{
  "conditioning": "class",
  "arch": "dit",
  "mlp_ratio": 6,
  "expert_mlp_ratio": 0.25,
  "momentum": 0.9
}
Rows from expert 27 of block 5, named by matrix and row number. Rows with one number belong to one neuron. Each number is 500 + 25 x the weight over its row's rms, rounded and kept within 0 to 999. All counts start at 0. Numbers have three digits each. After the name is the row's rms in percent of the matrix's.
# up: expert up (model.blocks.5.mlp.up, 32x64x256), inputs 128-191
# down: expert down (model.blocks.5.mlp.down, 32x256x64, transposed), outputs 128-191
up.3 108:506557498488502517483512460435505506454538513486514499501517491467497453496505502496523514488498484498500495518522505486519522502494503468508513478522440517492498504515488473518569501484510531
up.4 106:524516488490490447498488503454510490483485474536516485476507507503463567486533520477529483496494546511502491452499498553520502495504495496454519530486604522492509494481507506499477502512514491
up.5 104:486540498518494497517503448461489501488499515472507509525482487497450477490483492503517509490503490498491506472527500489542509510504469496534498578521508505502493524493496502492570498475494505
up.6 090:590534458488472461500494424485434502505489509510528463500478501517530570491506519465543485485480471499488523471481488532573526466498525512470522546461520527489544508504491510504484495517499516
up.7 095:529473531479511434502508473532458481511491486594516516498482487520519613521498487473458462484511478509501527494477504555536508493491472500463501480494497524499527486496523519499487480487507462
up.8 091:482511498507488509485496524511498523517486488482486528493518496485523509503519508511558558504489527511495513515476528445460521501477540496482496443478542519477585495478468501512506486481529495
up.9 099:541496509499510472497482452517541545457502533479488493501465511520558528508484504465545515474482471491475473545500496464521504510516563515487487525485518496497458478525516480497544499501514492
up.10 107:517503477518499468497512555513512489526523514567523498514486523508538512502524495451523500507482451521508482506485494506536495478501526488534509424486456480513516495510496491481504507506495515
up.11 117:531512517480511575532502557496577499480518491462496514504484483490500501512514489441589465477489487483509496552487486565482505498530522502497499443484395495510495492503509478497536506486491494
up.12 113:535533497486511449493494475502561484427498514583515477487512516470506543502484502522483460465487478509518488502498491538451478500505494505532496411526485515482485502517490480477438467507524480
up.13 101:514505488477470515474521467494540479467517499539490507500502511497520482465478480488466523568506531518498488510490499496503509535485472506523499528532525522448541508482495513544461507495503478
up.14 091:511534457491489467499503461551539470489491503540522487506498504479519517490513504508531465516506491503503482486491536508482508510493557509492510420492556495492503526523499491478443504512536487
up.15 118:530483520507520464490494536504495511482526502467504504518492484462519476517517495522516503454479473484516498563511483533521502492476549491472489494505454529509495505493488519525405500515500552
up.16 103:489531483504521526511484476418466507488499517474503493499472489501460519498513478497465496517496500473500512469522498469536512481506539497474508538511459539519501490516491499519542480490475534
up.17 096:476530464481530496492503516460553509515480503472496521490509480442500526507511511506527494542486511494501475455502490438514514497489462484439498541534520540484523504502503481492554497481513492
up.18 089:535470492477500576478515579488495493387492482524513497488547504479526511491516536496511465490531502469501499484509509513487476497486479486475513428501551464482479484484518528492510493526480471
up.19 104:518482480471516464495499550440522535515498483447495504503499500510557468508508500530462488522513511492486495474474481491455479495529476501486481534522434488492479483498515486480533513482514489
up.20 097:508501494477472501490507492443506480523464457479504477486506509537515523480534515448559509476516565498501516524479464456518491509489514514420511418521513528484566475477513498526514489497470478
up.21 100:488521488485472490498526480461541472557498492533489511499498494518500506468502530465537492520497505496502507453494495539521480515503513484551495572520505459500520487498531500495452511479524489
up.22 091:489495454495503516481507507502538503529459477458522520500531472510519566517528535499482525568494504483522506439512488464479494499502449517455474566490504515488525459505525479470461496526500449
up.23 102:480492504512514480511477475475484487472494507439511494473497541495550533535514495523496481442493453496499497583480513446459507456495537511461507463457481546532462472480498492524574484511473525
up.24 102:555472478485491541485492469458508471475497497530484506513504485509504566483495524460472475491499526518489487538480510561528505527491449494461497554481495557487505506525523483475484507501514473
up.25 098:519491520469466546504514480473445496455452472540488482492494455527498513521521496511497473522504518485516514479487515473531519525486481525531512524519542471489479504483479520530497532513475493
up.26 093:404489520504510538502506467502468459506455492509519502472504507479544570534528501541464491448497490507493496550519480508491504466513424486492485531500535560499439491491515497492513484475497509
up.27 107:480505507501500504531500513479502524497508503430495545511508471504524480496521487517509573529508499532516503498544526499518489513515450496497493583482523491514517521502503486512514528499510493
up.28 104:464496465496492516500521557481484502533496479473479502479497522510530513501511513537477414520489521504511508510512509479407492503509498514552504460528477504512500504512488478510516497526541485
up.29 103:540511508460489477492516585513518475520522494528512527494496509475485517502495483504542471523495502522502525484512512501526501487467570489461517548526479571504503501489509495519452499488496467
up.30 120:515522488493508474511507465539516499494487494491515479500486507501501515505497508480545441494508510497505492553466483470495495484478569512488504553535559537507507503495496498489516481486508495
up.31 103:498509547508515468498509473478461484475519497453496498494494524499501441503513503486545522504504511524489521484490484517541509500524479476555505457502527507481536526480506493508516490487524495
up.32 103:566513496516486545534488459536457532530509507512529502513481487502504502507507490517438475427508492477499537527497511510481487482489488499514499480505519484529473510486504513466459497478493516
up.33 098:510509526510476489522496536521556515499528469508465504512512489506479466502498490541448526506524500492505485519501516515423512511506490487538505482485570475520471495496500500548446511512497474
up.34 088:528467510506484476474516465542472496426493507514520522530514523470484477485491483491461492479482545483513482484509503522487514467512442477511497503531506503511501483499496519572512525487451525
up.35 088:511492494490482498476513486479491451504477487514516495457503501530494520467483489477472483522508508515493522485496524544506487513499471516518515485486506475481499462501507501438444495517521495
up.36 101:490500478452491512485497466479471508449504480558475480473508500490511506513503492516481479484491507490514514515494482447510492522476458505544482540480429534497521505495502516456536494529498471
up.37 106:509512484481487477508497460484493497584505496547499493496496479496475539504497512511525500471496534507498509463522513516470500500499432492451522487477528494498548510485492507466522494515499487
up.38 092:452520490500517491505515520459499498493498508464491485474486490490521481523483521561503509499473509502508504465484502444429481499525478505520490451516434508507496458501490508512577485498508464
up.39 106:548457531503510576495506488440516450485499518484511495506516534505516475495473503459462509454505501529501527475494511571513499483501469461522489479529481490495488478484481520516480505481507503
up.40 105:486439502505492516515508542487544488472498500505508505484522506486499432515501488507458505492499475487489493512491507475453502479502488500433497442521449456525439501485493497466423511522526509
up.41 092:484503499496511566490507470497552505488493532490514485471525515464495526507504487473574456516485498505487506558490463502557474485481492504440492491510520471502522523503487497477514492480488529
up.42 101:509468499480498564494492482500472480577478507497534490503505512517506552513481491491481468519495530510507520509500499531456493462487485514514505470489566519522475501485490533526520485498471521
up.43 103:541465503504510418477509490506500494363494491515485487502520515489511534517467481504482474518494490496497510521509487464505510479486469504570489490487436482490494495502494498483554480505538480
up.44 105:535499497509482472498506524513475495516501497460501500504489500540486508509516507479493509543499487498502512432509548418472528507506544502525488556470463496497519472485508529480483489500502492
up.45 091:455479537474499494515509497489533504463532488444490504524509500544534424515489504508503549520497526486505500534500496467484478517515520514523478578504445488500453473475507499485543495493516486
up.46 100:527526510490515480481492516463554481444526504488520504492501511470470526514492508483532470441473505460507505487521475536478490500485501507487484430519478517483512484503499502568482476514506511
up.47 091:498493488501517541520507489458529493511494515457486485539486480491469437492479502540508529556487487510489526551520484541471510519504490501466479483518470473480523518502503475474478507519498476
up.48 111:506530480482490500486498506501542509548510494499505505498488514502528490502473498496486510500493559511515498506476509444484507496474472516426514527505604518493508521483489504456516486509491532
up.49 092:525447516516484503484497479465496497482511513477506507490497487499483454487495507539484533469506503488513514501492515552515491492509551446483508574508507514497532498489454484577469486491468490
down.3 102:461532519504498514496522542499481528521496484443500486467509477512527515513471531504548524476507534523494515492463496501535482497519464475519501470482498499492474484498481512495515502524499579
down.4 116:520522508481506424505487500501512533454497509545491488517485487480497508512503486476477482525488569501500501514509519513489489494507475496471503577504539526492479481513497499562515493515496517
down.5 109:487471539498499527494493534502528473477496512441495522515490505494499450501491483530455498487489497480488502510497414465467482518506496523501503569504500522510523503480492494447465484485480510
down.6 090:539515459520493478495517471523508514568477438485512486513491494494507518515497509526508488502495535508502504393495448566496475492501478521506497507513505487506485487520481501476528495488463499
down.7 100:509462525494479538505505503483541505413495499584492501488508494503503470492483496515518502535511520519516493486499465463514494483499504485485493442482569511491513487498517520501482515509504440
down.8 094:504465492482497464500514511473508433527504506474478510499491540496516506480545498522538489510506501514502527486516531468440505517544522517546489504455469489477476480467479508490445463510487484
down.9 109:491519437508487516497497453530525528476531486484491541513489496481506460479443502506531496569451483479530461522507478423489497524488465528500485490488526497492494518500501491516502478502502457
down.10 104:503534495487482505476490511494486523455506498547498518498486551500530499515534487513488518514474529519513501523487540526462508500485501480482502458498547494521488509487506533576478511546499518
down.11 106:530494492517503457518500490512507498493510497561506461489488483518476504465489545520508499518486480530503523530489486531488525486463511493478502515501485505514473524512512517499519488507518500
down.12 113:481499504512499497496502517517560476564492486434486501476508517509493495478513510498545500508506499518506483443464478462538495488479483487498486584484511529501529524491507491558559510512499525
down.13 100:495547429482511494496500507506530469463510527518462464511504491513527518508486468502482528528498508552508484541488570470478523526544517504475555508501530474502488491490500515487460527494521495
down.14 099:519532470505502532514493436499469499525492490497499497503492491490491453489510485458491518493498533508524518484482569500533487501527467514450500488498505462451476479481504503524481513481484505
down.15 118:524498519520478517488496513511511497559515497440512485487490479532446537508488510514481516448489463521508499535502487529490531504460515497483493472521522498536527514502499506494484499455508500
down.16 103:483469505503478526509511557535437496510510511530499506538514504499520495506491511532445517501499508507507511511480463568510474490474494508508468533477568477494510486529500505457543485461507452
down.17 102:503472475523508514514510501486539471509488481531495474491483504514505465507502485477485504464490501508488487465497452508510520513541487479458519537513499480493501501495524517454528512465510476
down.18 100:489489515505519450496501528519505510475501476517490470495496491522492526502500502509487522484500494526484499493500522497548511514520462477492514484511545502488501520508513508507475498492521526
down.19 094:551483495461493510496484479471490490499483493452505498505505509507488510474545498537489481486502507500507474467497487515429502536480501496484493515487555480497520456495481481488461492518514462
down.20 087:505521518487500504496494503490519484486514521507482474530496532476514496525541467554539493569508512529486528493501519470438497506520466520503503502485487517495488470495497499526467494502521479
down.21 100:512468487490497459482496529503489488520533510530483506500513490505510499491491479517436483528510503488500542565501531498516507480484561462512518506511495491501491495501482487513531484476516472
down.22 088:528496484499523520507497505518500447531477521522533510510505493454530507505498473529480499483510542465490524520505564533511491468508475519515525519505502492504504492483488506527520499466477511
down.23 099:458516504506512526496487493484514496474529475471501526487506495486512498473495531490481506504480485511522526511510515501493514510470478483493455464505509471488549504489498530529465522525499558
down.24 095:524479482509513486524484449486458508449501517537510487494490504475437497474527488558488490523515526481492503535495521512479496486492457470522528537513511488483518520498489490494488520496500467
down.25 099:555474504501508435500485534491477529504491492493518465485496471491496501493503514502476528509482512495514502518481494527474501502484452500543499500505471466512537502491498495536544521497468507
down.26 095:563528477524499425515522523480473494500497523483471497495498540485511481492510539461495521477500497519478486490510505534554510519470464477560505560496487524449453492513521497501489501536527496
down.27 097:470533444494505533494521458472463457514516487466497517496509494479504482488519472477516515504505551511490506457491524469488498502500506502486510482508489524487457492503492531453504488489487498
down.28 096:517509509489498444506506443476459528477505503484483468483502482521500482501472474482510484500519452507488506468525509503469495522531520494529510533508468521477495532499497488529490500507476489
down.29 105:529501495523522490464500511492501598488553495475484506493492496499504500498512488458475512472473504496507505521517543486507510493532521483484503464528513479501506508497488534599468523526538509
down.30 119:492506485491496516493499485489442473510498494496504523520512512442481484511524487516524496480518486489502525543535557506490492526502477520528500499508428506484473475513494494469509492525491521
down.31 093:486477531517509489502506500512507477525479462487499521484501497482526500474486511472501478540495507476517509479520474507490490514512536529486495474508456465516531492486488488427526497479488493
down.32 094:518524449482510448486495434489494481547489502564530531509507511485490518514530505496466508495513473482488522518539565517516482485503538526515491540507460529494487483481498503466522466546486493
down.33 091:509503480493510517507503502495449482487500479542495569513518509483504466503524442531454495467513520488507498466525487489530494504509495511521502504486467495488499493499486493436531503528489525
down.34 084:507492487489525518485475520499536524439487498531504500497496524480501492511486486532484554505482470500510508485489535492522498515501505503502530458494479488509472497487487489592461498505522529
down.35 089:465505494479532503507497486513458489491506498513489495514504494483517538508507492493488455535496508446505529553519519527464487521487504491506490440482521510498494486494497514426498501503520497
down.36 110:539466464510532527514498525505581498512519494457518501492490525497511489504498497540456524489488528508475530476509485520475512489498470488505495428495434472503486493492520521562448506502527484
down.37 111:504528544493517494501492518478547538408492504476506523506525508532491510494505486527474473473499493522503522492512468482515487466518524517507506498477510518512507533509505485515463532485477498
down.38 089:460512497464497471499505511468478518524481485488493513506492490534476542487511527469506490503519506517498486465513438457475482487533486506493496569513561497508471506503505492514491493461458507
down.39 109:523472464475499507507494465494557464514494519514508487490499507474528492513524493486492505449473504516499495502521474543526509497488453519486506555473543508519512503508495501434531470495487462
down.40 104:506471560487474484498489473498455481537504511403495513503504485497479498512505489482514524470521490501492495487484504489485516481491482504503516513488492469490503516523515509538455498522511498
down.41 095:498503531499481423501485462511576491530487471532512533530497505534477534499490482523513473515508499501514491485480462467538524487531510514516476525485537508497495510503470466433526511453470530
down.42 098:494485507490510447528507506496523514550509497431504509484517485502470487510482526500451495529484510523507484501482491492511496508503563517508499488479493484497508493506500483466504462504524477
down.43 106:503515511531527508495493509477470504448505508414510497478502502512530504501475523504484539511513529500508508465486516503523517478500475509471486457523497518496531495496488496501415501483489515
down.44 102:502493535521491529496489529509488511561500483472513469492478489519474518512509507482440498488510524469515485460496502527491492507480505496458473542451546466523539511479501474516505523503478493
down.45 083:470475505542509471496470473501434501491516531475499511504511493476506514475492511514555522485494496540490502511514519462527503514499445490478489508504541479527466476481511493503500491489479545
down.46 084:472464469524494534500492530517447435515513496460492521514505489499509490494492454508481477487492531513494485541487485507467511523502509475499519530512526483491501484502490523519603462533470487
down.47 099:487479541502505537491488495495557454512519507438520545493503504487472501496485529554493468516497496504515511489455464491531508497495478468454484536479431505508561522490507491500460490465468462
down.48 110:491483532495471463495496471490517500583491512426499508507497487485461520503512510469523494541485486495508480498517486469469486509457521503512495599517406512514512512487483489538467490480525529
down.49 086:539444497483513528472508449497495474553488465501515494513498492509484532505551486510476480468496483505503557499491544478484480492505465527471505517528479497501534507482483543573469525491500483